python train.py --train_examples=78125 --spec_augment=false --tokenizer="char" --vocab_size=30 --encoder_dropout=0.1 --encoder_layers=6 --encoder_positions="rope" --encoder_pooling="mean" --encoder_register_tokens=8 --text_encoder_layers=6 --epochs=54.7 --lr_schedule="wsd" --weight_decay=0.1
Rows from block 3 of the audio encoder of a small contrastive audio-text model, named by matrix and row number. Rows with one number belong to one neuron. Each number is 50 + 15 x the weight over its row's rms, rounded and kept within 0 to 99. All counts start at 0.
After each neuron's rows are labels from the 100 clips, of 14848, where the neuron reaches its highest value: "strongest on" is what is common among them; "band" is the frequency band that holds the peak. Only what is clearly more common there than usual is listed. The data: notes from a synthesiser with random patches.
# fc1: MLP up (encoder.blocks.3.mlp.fc1.weight, 1024x256), inputs 172-255
# fc2: MLP down (encoder.blocks.3.mlp.fc2.weight, 256x1024, transposed), outputs 172-255

fc1.741:49 68 53 62 48 45 34 55 53 38 49 65 22 47 42 81 41 60 31 57 50 56 42 72 73 85 69 63 61 40 28 39 54 45 54 73 35 67 66 55 54 63 38 52 43 68 63 49 51 47 60 55 32 35 60 34 35 32 37 24 45 28 20 49 59 39 15 57 49 62 57 36 54 68 69 44 41 70 27 49 51 48 42 47
fc2.741:61 36 48 21 79 40 59 29 39 47 64 61 47 58 60 09 48 62 54 48 45 40 38 44 45 31 46 69 31 33 40 22 43 49 48 52 34 65 40 73 53 46 44 46 52 46 37 75 38 64 36 70 51 37 47 53 56 35 39 44 37 23 42 43 48 54 56 66 73 35 36 63 41 57 57 59 78 10 65 74 62 48 53 74
strongest on: drive; gate; bass register; noise
band: 250 to 500 Hz

fc1.642:64 73 31 51 49 59 52 68 29 24 49 50 53 55 40 48 68 55 34 41 38 39 52 87 90 70 42 47 46 27 64 50 74 57 71 55 40 79 60 38 42 52 53 55 34 75 69 61 56 45 43 73 50 77 46 38 08 26 37 48 57 34 37 37 24 51 31 33 50 46 43 60 37 34 34 68 43 68 65 24 41 80 56 37
fc2.642:37 42 71 45 54 53 41 00 41 77 54 72 26 56 43 57 22 35 53 50 65 67 58 14 17 51 59 57 39 61 38 47 24 49 46 63 36 50 17 61 55 53 62 40 58 37 57 63 44 50 54 54 52 36 45 50 81 48 55 36 38 61 59 66 81 55 82 57 47 73 36 74 53 57 78 43 47 37 32 68 40 49 28 63
strongest on: gate; drive
band: 250 to 500 Hz

fc1.152:53 37 35 42 57 62 46 51 11 37 48 53 20 51 52 50 36 21 50 84 45 42 57 31 56 46 32 42 63 76 39 25 45 53 35 43 44 32 37 36 33 58 52 76 51 47 39 59 72 53 23 57 33 54 44 54 51 55 50 52 60 45 34 28 46 73 35 43 50 52 23 60 92 28 55 40 29 46 68 73 43 67 38 23
fc2.152:48 63 26 34 59 45 42 58 53 38 66 46 59 45 67 58 49 57 81 65 50 44 27 48 57 62 54 49 54 61 33 62 11 39 28 31 84 36 58 73 38 70 32 23 46 49 42 75 43 43 54 61 35 57 54 70 63 52 61 48 38 49 78 31 47 42 56 49 47 41 64 62 58 48 73 69 77 27 51 49 67 44 35 60
strongest on: pitch class: B
band: 2000 to 4000 Hz

fc1.261:45 29 27 59 39 43 27 77 57 38 53 30 31 61 38 34 59 27 50 59 62 57 60 31 37 59 37 37 61 71 50 37 60 58 62 47 36 45 53 52 26 59 64 60 49 58 57 30 49 77 30 36 46 51 72 58 39 41 45 59 64 63 27 39 69 86 39 35 28 41 52 17 86 14 45 18 28 44 53 63 43 39 63 42
fc2.261:73 46 52 51 57 30 43 77 44 51 49 52 42 53 39 39 41 68 45 64 33 79 37 47 36 55 26 70 80 61 43 32 57 35 47 40 59 17 62 69 32 76 45 60 34 39 44 58 58 56 58 71 41 45 38 74 54 50 46 75 57 37 37 51 60 58 55 60 48 43 53 56 61 28 53 27 43 37 55 68 50 56 29 42
strongest on: bass register; high-pass
band: 250 to 500 Hz

fc1.607:45 51 40 32 56 53 53 69 43 30 50 53 49 53 42 43 40 46 70 46 62 30 45 26 92 44 28 46 49 35 27 63 33 76 40 59 47 73 41 69 64 80 32 26 53 73 28 62 52 50 42 54 02 73 36 37 47 46 47 37 44 19 59 33 36 65 43 55 45 26 45 43 55 50 59 50 38 45 57 66 45 60 46 59
fc2.607:40 78 41 35 20 67 42 28 57 45 52 30 87 49 76 34 53 61 44 42 51 46 44 63 29 52 63 39 31 29 55 74 45 42 33 38 60 74 60 49 37 51 53 22 33 51 41 71 28 34 64 36 49 62 39 61 50 57 50 56 71 62 47 82 52 37 55 67 42 57 37 76 38 55 63 72 63 49 28 40 48 42 54 49
strongest on: inharmonic FM; oscillator: harmonic FM; pitch class: F#
band: 2000 to 4000 Hz

fc1.153:55 40 38 74 80 55 56 68 23 46 44 31 58 54 50 54 85 47 45 60 56 19 67 53 77 59 59 63 24 16 67 42 74 71 72 53 44 48 27 43 40 33 66 39 75 62 32 46 42 59 24 63 58 77 40 31 55 25 38 49 37 50 46 16 27 64 62 38 28 49 62 41 49 46 40 62 62 76 58 28 48 33 62 55
fc2.153:28 35 58 57 22 86 38 52 40 46 76 35 64 39 75 36 27 44 62 53 33 29 61 65 51 38 43 65 63 23 52 61 44 38 47 11 45 51 78 39 42 75 52 32 28 63 62 40 76 59 54 65 51 67 57 57 41 28 60 63 74 45 39 71 96 53 23 44 46 31 47 70 56 58 36 45 29 43 55 69 33 66 43 31
strongest on: gate
band: 250 to 500 Hz

fc1.231:43 37 22 77 42 38 54 64 37 53 63 32 49 13 56 99 29 26 59 50 49 50 34 57 35 31 45 75 50 33 63 44 67 28 68 28 43 32 49 48 35 49 55 48 57 43 37 34 65 53 43 38 56 46 59 66 68 50 67 50 43 42 17 40 47 49 56 43 64 57 54 38 53 54 59 42 34 70 36 45 74 15 66 35
fc2.231:38 44 52 71 54 23 43 50 31 62 64 50 50 42 69 64 47 67 43 54 23 40 49 59 56 48 60 34 43 51 60 09 76 62 57 37 79 14 43 57 74 79 54 33 81 28 52 49 83 69 37 39 44 47 68 70 34 74 47 28 70 47 49 35 44 43 40 39 42 56 63 52 43 37 20 53 47 53 63 35 45 43 58 45
strongest on: inharmonic FM; pitch class: D
band: 1000 to 2000 Hz

fc1.141:35 34 29 37 47 59 38 53 41 35 50 66 37 48 30 34 51 49 47 46 60 37 54 53 74 59 56 60 34 20 54 54 26 47 41 62 35 51 48 24 38 62 62 55 41 58 43 47 65 70 23 69 33 44 63 44 52 37 47 49 51 67 48 62 82 41 43 34 52 45 31 49 65 49 72 45 36 42 64 66 12 80 39 49
fc2.141:81 50 46 44 28 64 52 14 61 54 31 69 54 67 47 40 44 49 53 42 18 42 74 21 47 26 19 29 57 66 54 39 31 46 53 48 42 56 67 57 57 88 34 44 27 59 31 65 51 63 53 36 44 41 18 48 56 67 43 51 63 42 36 44 48 70 67 50 48 39 27 77 61 32 76 27 49 40 50 62 41 54 41 46
strongest on: pluck; bass register
band: 250 to 500 Hz

fc1.734:48 39 50 34 64 57 48 31 39 72 29 73 55 81 38 49 46 58 41 20 50 47 74 28 51 70 36 60 45 43 46 42 39 45 67 99 44 43 31 60 51 44 58 23 77 30 37 44 38 80 41 66 50 76 44 34 35 52 26 28 44 52 69 49 54 55 55 48 43 37 47 61 34 60 75 35 74 53 53 61 44 59 54 82
fc2.734:71 75 25 76 52 60 28 95 41 32 53 43 72 34 53 62 51 52 47 78 32 24 59 66 75 27 60 42 49 15 54 36 76 55 60 33 67 41 60 62 23 51 33 60 54 52 34 50 50 43 56 62 55 60 63 49 26 58 33 52 57 53 47 13 37 34 34 42 49 36 60 52 47 61 30 50 32 64 60 42 70 41 58 53
strongest on: bass register; swell
band: 250 to 500 Hz

fc1.236:81 59 40 58 42 49 48 62 63 64 36 68 88 56 47 25 74 36 54 31 43 53 51 58 40 33 31 56 47 72 73 17 50 43 49 44 52 32 70 48 51 53 31 55 60 32 53 46 47 48 54 59 56 48 50 54 57 70 35 51 37 33 65 48 41 69 57 56 57 32 56 47 60 35 53 36 42 60 60 50 48 68 55 31
fc2.236:53 56 57 52 57 57 25 69 58 61 58 56 58 38 55 55 50 51 38 58 57 43 70 37 67 45 45 24 34 35 52 00 50 78 65 62 77 39 51 67 65 64 38 62 61 65 33 39 40 51 71 43 60 20 63 43 53 89 40 36 62 57 58 45 46 41 47 35 84 44 42 52 41 66 49 40 42 40 46 65 39 40 59 39
strongest on: noise; pluck; no filter
band: 4000 to 8000 Hz

fc1.417:43 25 58 30 56 48 58 49 41 63 50 35 87 53 54 53 34 77 46 48 39 78 43 49 43 33 53 83 40 33 59 45 63 43 67 44 53 34 66 46 53 29 73 12 57 57 51 40 63 27 32 49 52 35 29 60 45 59 46 61 43 47 55 57 68 25 36 42 35 30 88 58 57 59 26 65 51 40 57 66 30 38 53 44
fc2.417:38 25 44 30 52 43 31 33 48 18 72 50 49 39 99 41 35 55 57 68 46 68 56 62 08 60 61 60 33 67 68 57 40 51 38 32 64 60 15 51 28 49 61 34 64 40 50 47 38 44 28 61 42 69 73 57 51 44 60 59 40 46 21 66 55 60 67 59 61 63 32 31 68 61 58 61 55 48 52 56 69 32 56 66
strongest on: pitch class: C; triangle; pitch class: B
band: 250 to 500 Hz

fc1.33:30 11 75 33 39 51 54 52 43 47 42 39 52 42 45 69 38 53 61 72 33 98 47 58 52 34 38 50 25 34 48 58 63 45 54 47 57 34 45 47 57 32 57 25 45 70 72 38 59 48 31 39 64 34 66 56 43 43 65 72 48 52 64 76 56 18 50 66 39 25 54 53 62 47 03 58 35 42 77 58 41 35 52 60
fc2.33:63 50 70 63 64 27 28 58 43 53 58 42 70 47 80 64 24 56 31 62 39 77 43 80 35 65 41 45 48 54 85 31 67 72 69 43 71 37 37 40 60 61 49 34 47 39 63 32 68 29 42 59 52 51 82 64 45 53 41 50 47 66 43 60 55 58 43 57 38 64 88 49 61 41 43 49 33 68 43 46 39 43 53 49
strongest on: pitch class: B; pitch class: A#; triangle
band: 250 to 500 Hz

fc1.425:52 54 52 25 27 61 62 19 44 33 43 52 47 42 59 37 46 19 72 56 44 37 38 34 25 48 55 29 38 50 18 72 52 34 18 26 67 51 34 43 39 23 30 48 11 36 58 51 54 44 35 43 50 70 66 72 67 55 74 41 57 40 37 38 30 41 30 66 43 56 27 62 55 50 64 65 41 49 41 47 71 56 64 39
fc2.425:56 60 48 55 71 32 34 50 34 65 74 60 62 59 76 74 24 59 55 49 42 58 47 60 50 54 41 39 45 55 58 36 53 55 56 32 62 43 37 84 57 61 57 18 67 35 49 66 44 50 47 35 46 56 48 71 40 60 44 29 43 54 56 42 38 57 46 40 34 63 54 56 41 51 53 35 35 48 43 37 57 51 44 52
strongest on: triangle; pitch class: A; square; pitch class: G#
band: 1000 to 2000 Hz

fc1.61:74 61 34 44 45 52 42 55 64 54 38 78 77 63 39 33 70 60 63 26 39 63 61 37 35 33 30 60 54 63 64 28 39 46 64 52 48 25 64 63 47 41 46 45 63 30 64 46 48 62 63 61 38 52 40 44 36 56 38 57 39 30 66 47 34 65 51 56 56 26 46 40 48 42 50 42 34 59 51 51 37 60 45 51
fc2.61:65 55 62 63 50 54 34 61 78 59 33 53 64 59 41 32 64 49 28 60 46 43 60 24 62 47 51 41 46 38 54 06 48 87 67 76 55 48 71 74 61 52 23 60 59 63 40 52 27 43 78 51 71 29 45 33 40 83 25 39 51 70 38 39 42 55 41 44 75 34 41 76 39 52 49 28 47 49 55 53 37 48 59 40
strongest on: noise; pluck
band: 4000 to 8000 Hz

fc1.742:51 33 66 57 77 65 67 48 41 60 43 27 64 58 50 71 39 40 40 39 42 53 36 65 62 44 47 57 49 45 63 46 66 51 65 46 59 30 56 74 61 48 50 25 30 44 39 44 78 39 42 37 50 43 39 64 45 56 50 57 47 61 76 40 30 43 38 69 26 31 71 68 63 57 22 65 35 59 64 49 38 56 34 46
fc2.742:47 34 52 41 67 47 41 80 34 32 64 38 49 38 79 54 43 55 49 89 37 46 53 63 41 47 50 65 42 46 65 26 61 50 51 21 53 21 54 67 59 65 57 29 71 59 45 50 69 47 31 79 31 46 37 66 57 73 58 72 57 63 47 47 54 44 38 10 49 35 57 28 65 68 48 51 46 35 48 62 38 23 39 59
strongest on: triangle; pitch class: C#; pitch class: C
band: 250 to 500 Hz

fc1.406:41 32 56 51 60 56 64 55 51 74 47 41 85 56 42 65 45 73 17 32 48 84 43 40 48 31 27 74 44 12 74 43 51 60 79 52 45 51 69 46 73 44 59 36 55 52 57 29 63 31 28 56 60 34 42 47 40 48 32 59 26 46 47 65 59 38 62 50 45 22 78 50 43 56 34 56 45 60 62 56 26 32 61 54
fc2.406:45 46 39 43 29 40 25 41 78 14 75 64 41 43 85 43 35 58 62 78 37 56 40 46 41 65 51 14 37 71 53 64 35 72 35 42 53 71 27 47 33 66 20 53 72 65 61 52 36 57 37 43 46 88 72 52 46 56 64 45 44 34 21 51 58 60 56 62 50 47 35 23 50 46 69 50 64 51 51 54 76 45 78 56
strongest on: pitch class: C; pitch class: C#
band: 250 to 500 Hz

fc1.84:34 26 60 34 50 11 35 77 73 42 50 65 37 58 36 45 67 43 51 52 53 73 46 50 34 44 12 33 59 56 65 40 58 55 88 60 26 54 57 68 51 62 59 68 69 71 75 23 49 65 53 58 51 51 55 50 44 29 47 55 61 22 32 53 79 61 37 19 45 37 56 25 58 26 39 32 35 57 51 66 40 47 68 41
fc2.84:58 27 40 53 79 25 66 64 52 44 34 23 55 53 45 41 59 61 53 36 45 67 43 65 10 64 60 80 77 48 63 48 57 37 44 34 67 31 54 48 45 40 79 48 46 21 55 49 58 31 51 69 53 60 34 69 67 45 52 66 34 56 46 54 55 76 50 36 56 42 85 29 76 29 47 57 57 44 63 54 42 16 35 45
strongest on: inharmonic FM; pitch class: F; oscillator: triangle
band: 250 to 500 Hz

fc1.291:40 26 66 34 49 69 47 44 48 59 41 50 85 61 43 00 44 82 48 56 41 64 56 32 36 39 33 69 36 36 57 50 52 46 54 51 49 58 54 59 58 47 54 15 45 53 55 39 63 33 46 45 62 45 28 47 32 62 42 61 57 63 66 91 60 46 42 53 32 35 67 64 71 61 45 56 53 35 67 65 25 39 58 55
fc2.291:44 37 44 36 36 60 42 34 66 33 59 53 56 41 95 55 38 52 52 69 40 55 31 48 19 55 58 29 46 80 61 59 49 63 34 37 75 52 32 45 26 51 29 38 44 47 46 57 47 55 28 48 52 58 59 78 74 56 68 63 35 53 39 68 53 38 54 86 61 65 38 39 60 53 65 60 68 34 56 54 69 36 76 57
strongest on: pitch class: B; triangle; pitch class: A#
band: 250 to 500 Hz

fc1.683:83 64 30 52 66 24 57 39 68 50 36 84 72 56 41 49 75 47 43 27 62 46 57 58 62 62 49 64 57 56 63 43 40 38 62 68 29 40 49 25 53 33 29 61 66 19 61 47 54 72 58 60 55 63 53 27 43 55 26 41 39 31 50 38 55 66 90 58 62 49 46 43 20 11 48 45 43 65 45 38 62 59 51 54
fc2.683:21 48 44 31 33 29 52 35 61 42 75 31 43 63 77 62 33 34 50 63 44 63 26 66 44 57 47 29 38 42 56 50 57 68 54 49 45 83 47 23 49 34 30 68 62 72 46 64 35 45 30 33 49 52 53 50 53 61 42 41 39 45 49 62 72 32 41 83 41 99 62 51 62 57 35 62 65 41 24 53 70 42 71 42
strongest on: bass register
band: 4000 to 8000 Hz

fc1.268:63 76 59 83 49 35 39 58 66 59 42 61 51 53 35 71 58 38 42 66 56 49 58 69 87 65 41 51 71 57 50 23 44 53 62 78 37 32 60 53 57 50 54 61 60 54 64 38 72 48 83 67 31 35 43 47 29 65 44 28 49 50 55 48 61 60 48 53 56 51 51 39 51 49 39 43 28 89 31 38 21 64 33 35
fc2.268:57 39 50 25 59 40 57 40 44 48 61 39 46 48 83 20 30 37 49 60 40 32 23 54 43 44 55 40 37 49 31 14 54 40 38 35 65 51 56 43 45 42 37 65 45 45 38 80 45 63 33 53 49 36 42 71 75 57 60 55 53 49 45 59 50 50 49 69 99 56 40 58 46 61 60 48 78 00 59 80 78 36 58 74
strongest on: drive; gate; bass register
band: 250 to 500 Hz

fc1.142:41 39 41 46 45 70 76 30 57 56 32 29 91 74 42 39 50 59 26 48 54 56 48 27 41 37 60 63 52 29 67 58 44 65 43 61 40 50 49 39 52 43 37 33 49 41 40 62 78 35 26 68 51 60 45 38 43 52 34 42 42 70 55 52 50 31 54 61 40 36 55 70 65 53 52 70 70 49 66 59 29 31 76 67
fc2.142:48 17 58 24 48 36 31 40 57 41 72 56 48 60 86 37 32 37 65 64 59 45 49 33 46 61 43 42 27 77 63 49 22 61 43 49 47 87 30 45 48 58 47 39 53 76 39 63 26 51 25 51 63 64 57 48 60 42 48 49 25 31 23 69 70 54 70 74 54 46 27 37 64 60 72 49 71 31 45 64 72 24 49 85
strongest on: triangle; pitch class: C#; pitch class: C
band: 250 to 500 Hz

fc1.369:89 80 22 54 28 65 37 79 52 08 54 52 58 47 46 45 78 53 47 17 32 32 48 82 60 55 49 53 50 19 44 63 65 41 50 51 50 52 69 65 34 57 32 43 34 58 46 61 56 48 85 75 48 64 42 53 00 44 43 61 76 20 43 31 35 40 31 40 53 35 65 48 34 51 27 50 44 67 58 37 53 72 67 46
fc2.369:16 33 79 36 58 64 57 07 48 61 63 68 34 66 52 27 19 58 60 58 52 73 53 36 32 42 33 56 20 60 35 38 31 49 44 54 39 75 31 65 58 53 40 34 54 53 56 67 38 55 39 33 51 51 48 57 81 26 54 35 55 37 35 76 73 56 54 74 69 59 23 67 48 55 73 47 51 30 44 83 42 54 50 59
strongest on: gate; drive; bass register
band: 250 to 500 Hz

fc1.569:91 67 40 49 47 55 35 72 67 61 37 63 88 62 45 45 54 67 56 22 43 60 65 40 34 28 34 54 70 67 74 24 43 56 52 51 60 23 68 70 40 52 59 33 56 40 59 51 38 65 66 55 56 47 26 50 38 66 39 63 48 47 65 56 49 67 43 41 57 20 60 44 54 42 43 31 29 54 43 49 38 62 39 51
fc2.569:43 49 60 56 47 69 38 56 70 82 42 45 49 56 43 47 58 51 34 52 64 25 67 23 60 50 48 36 39 45 41 00 63 72 74 77 62 58 72 51 72 49 45 65 52 68 38 48 29 65 57 36 72 14 41 25 50 74 28 27 55 61 52 31 50 37 42 36 70 59 31 67 46 65 51 38 64 36 61 43 34 46 53 54
strongest on: noise; no filter
band: 4000 to 8000 Hz

fc1.253:53 47 48 45 81 52 56 38 24 64 27 30 79 62 50 40 37 45 31 81 58 18 62 30 65 45 29 44 27 54 61 40 61 67 53 48 50 52 22 51 64 57 59 46 54 54 21 36 65 27 26 59 64 72 40 42 62 57 37 38 19 68 73 49 28 66 30 56 49 44 65 40 82 63 57 48 70 52 53 53 37 33 58 39
fc2.253:33 46 72 36 42 69 51 38 40 71 48 27 56 35 75 43 25 34 71 64 63 57 58 44 34 25 61 37 40 63 39 61 50 44 44 30 66 38 43 67 35 42 62 34 47 49 45 62 34 45 54 33 54 35 60 88 71 60 70 60 61 60 58 82 62 31 43 57 53 59 41 67 75 77 53 42 39 23 30 56 56 56 49 32
strongest on: inharmonic FM
band: 1000 to 2000 Hz

fc1.379:43 72 23 54 49 56 59 49 47 23 35 61 61 52 35 60 89 48 45 43 38 48 48 86 74 52 60 48 44 26 68 49 59 43 63 46 32 45 56 34 38 59 37 61 50 64 55 50 99 48 55 73 40 67 52 46 30 50 40 54 66 32 68 54 48 37 26 42 49 47 61 75 24 45 35 63 56 62 49 42 39 65 65 25
fc2.379:27 34 81 38 41 63 22 19 27 66 69 53 24 57 59 47 19 28 62 45 65 50 46 56 35 52 58 71 29 53 40 61 57 34 55 37 43 56 47 71 55 52 71 30 40 55 62 63 52 65 47 57 67 37 44 64 79 08 62 43 56 53 45 74 79 26 40 38 58 74 19 65 68 60 71 40 38 21 37 75 38 58 36 46
strongest on: pluck
band: 250 to 500 Hz

fc1.751:61 69 30 25 56 39 52 40 57 21 65 61 50 39 55 58 61 41 61 68 49 42 32 26 54 32 42 18 62 65 56 60 05 57 17 52 53 55 32 48 48 37 28 63 52 43 54 74 34 50 36 36 46 69 30 58 51 75 53 48 48 34 47 30 36 83 81 71 64 38 41 52 42 48 62 83 49 60 57 34 72 23 59 78
fc2.751:50 39 79 63 52 37 52 61 65 59 40 49 72 63 70 64 25 74 45 70 20 81 53 49 35 55 38 36 54 76 68 27 72 77 65 37 68 43 46 61 61 34 39 26 56 53 56 41 59 33 49 33 53 41 47 72 39 70 53 60 42 62 44 69 50 33 41 42 35 51 79 48 72 48 35 31 48 56 54 53 41 40 57 37
strongest on: triangle; harmonic FM
band: 1000 to 2000 Hz

fc1.164:70 35 50 51 43 44 42 48 69 39 42 95 53 57 41 51 51 60 57 63 36 84 50 33 37 52 31 36 68 73 40 54 29 57 43 57 53 44 48 50 51 57 38 59 53 36 68 50 51 86 43 38 40 62 52 53 50 46 55 50 48 28 39 54 57 86 70 70 45 36 33 18 48 24 66 38 36 48 58 47 50 46 44 75
fc2.164:50 54 55 77 39 27 49 68 58 63 79 26 76 55 56 68 38 48 56 34 58 61 47 37 52 36 18 52 78 67 57 44 70 57 74 53 64 37 48 50 49 57 44 55 40 30 67 41 64 55 73 43 67 37 65 77 35 43 53 43 55 49 52 59 65 30 81 53 46 56 69 66 60 53 26 52 28 72 63 50 51 32 33 57
strongest on: bass register; inharmonic FM
band: 250 to 500 Hz

fc1.370:34 27 57 36 53 61 53 50 47 67 38 42 92 59 43 48 42 74 29 49 39 76 57 40 48 36 27 68 52 18 68 44 67 62 86 52 62 46 64 52 57 47 56 25 35 57 53 31 64 42 30 55 67 42 20 50 28 45 36 69 52 50 60 67 59 38 42 48 40 21 66 52 68 63 29 54 58 45 66 58 15 37 64 59
fc2.370:46 37 39 37 34 56 20 47 67 09 58 65 52 39 79 43 36 66 61 79 29 65 44 44 37 63 49 17 45 82 61 61 29 75 34 49 55 68 36 44 32 48 30 42 62 65 67 55 38 55 32 56 37 84 66 55 53 49 55 55 49 46 23 56 54 69 55 76 41 46 31 21 61 41 69 47 57 49 61 53 65 46 74 58
strongest on: pitch class: C; triangle; pitch class: C#
band: 250 to 500 Hz

fc1.56:27 55 17 35 57 38 65 57 31 44 45 66 69 64 40 45 63 53 45 43 71 32 69 53 68 80 56 59 49 39 54 47 45 56 56 67 38 44 33 54 47 80 77 13 77 70 44 51 58 71 34 65 43 94 42 36 28 58 29 42 31 54 62 56 50 52 41 70 26 24 50 46 68 24 70 71 55 65 55 50 16 33 59 58
fc2.56:61 21 51 35 63 63 41 44 41 27 62 72 26 37 58 39 85 55 75 44 38 38 45 55 58 36 51 63 41 54 57 39 32 68 38 41 51 60 51 67 43 68 37 31 54 50 38 55 55 45 27 68 27 53 72 53 64 38 53 39 14 34 42 14 47 49 66 54 56 39 54 53 67 60 42 59 64 25 71 46 60 51 37 29
strongest on: gate; bass register
band: 250 to 500 Hz

fc1.477:46 39 73 79 47 24 54 60 49 62 42 26 28 50 39 43 50 06 30 51 46 79 37 73 48 56 47 60 68 51 62 19 52 52 47 44 35 42 46 56 72 53 49 65 62 44 58 31 70 41 57 56 38 25 55 48 59 59 30 51 54 46 44 41 72 59 57 25 36 55 79 47 64 44 28 36 33 59 44 50 50 36 38 41
fc2.477:48 45 31 53 58 49 45 48 43 64 70 64 57 62 69 43 29 62 45 37 51 22 52 59 39 48 53 45 46 16 61 20 61 60 45 42 45 65 64 61 56 67 45 61 51 43 20 61 45 46 48 25 54 25 40 68 62 63 53 61 59 30 42 42 69 20 62 48 66 33 41 63 37 52 59 47 87 35 50 67 50 47 56 39
strongest on: bass register; low-pass
band: 4000 to 8000 Hz

fc1.38:86 72 50 65 43 63 39 79 43 63 32 48 81 50 43 56 62 52 41 62 22 46 82 50 68 48 45 61 61 56 34 48 72 77 78 58 61 29 54 46 49 27 38 25 54 55 61 49 38 66 56 44 51 47 53 43 18 58 42 34 50 64 74 33 25 78 35 47 44 33 67 48 56 45 34 44 38 72 61 15 27 69 40 52
fc2.38:31 27 59 40 45 55 41 36 60 57 69 35 17 47 59 31 36 29 55 49 53 30 49 52 52 53 47 47 43 46 33 13 48 43 51 48 58 66 57 41 60 46 54 65 36 62 51 65 33 68 32 46 58 10 57 41 87 41 47 41 53 39 56 48 62 21 44 42 71 59 36 69 61 68 65 44 68 10 65 68 49 54 51 70
strongest on: drive; gate; bass register
band: 250 to 500 Hz

fc1.523:26 44 32 41 28 61 38 59 40 44 57 42 41 48 24 13 49 34 45 51 73 63 38 56 44 45 57 63 37 28 31 63 34 46 47 37 49 34 43 31 59 48 50 69 46 44 53 56 73 43 35 55 39 64 53 32 55 21 48 64 75 21 44 39 44 42 52 28 42 34 38 29 32 56 36 45 30 40 65 64 53 74 32 47
fc2.523:28 48 72 33 81 66 69 31 49 44 48 72 57 69 50 43 25 65 61 57 70 56 68 37 64 64 59 46 19 56 38 71 36 59 63 64 36 78 13 44 77 64 48 31 36 72 27 59 23 50 38 48 43 60 64 33 55 38 41 32 33 44 63 74 55 55 30 56 46 60 29 59 58 53 80 55 40 53 63 63 45 52 38 57
strongest on: pluck; bass register
band: 250 to 500 Hz

fc1.563:32 37 43 55 44 57 46 61 52 55 51 44 70 50 51 51 44 29 46 54 35 56 58 44 76 33 15 57 26 23 58 41 63 56 74 50 39 61 46 50 45 46 46 69 71 80 49 23 68 44 33 74 50 40 12 48 37 40 49 81 66 66 57 47 65 35 44 33 31 30 56 46 60 49 24 29 63 57 52 75 52 49 85 46
fc2.563:51 60 20 40 33 51 36 30 50 08 67 69 53 47 88 54 50 44 68 53 39 46 38 59 36 54 59 33 48 60 46 68 27 55 24 30 60 49 26 50 22 71 35 37 63 37 43 63 65 58 51 34 43 89 62 68 50 67 71 50 59 48 45 57 54 55 55 67 44 61 50 54 41 34 54 60 57 61 46 51 59 47 64 49
strongest on: triangle; pitch class: C#
band: 250 to 500 Hz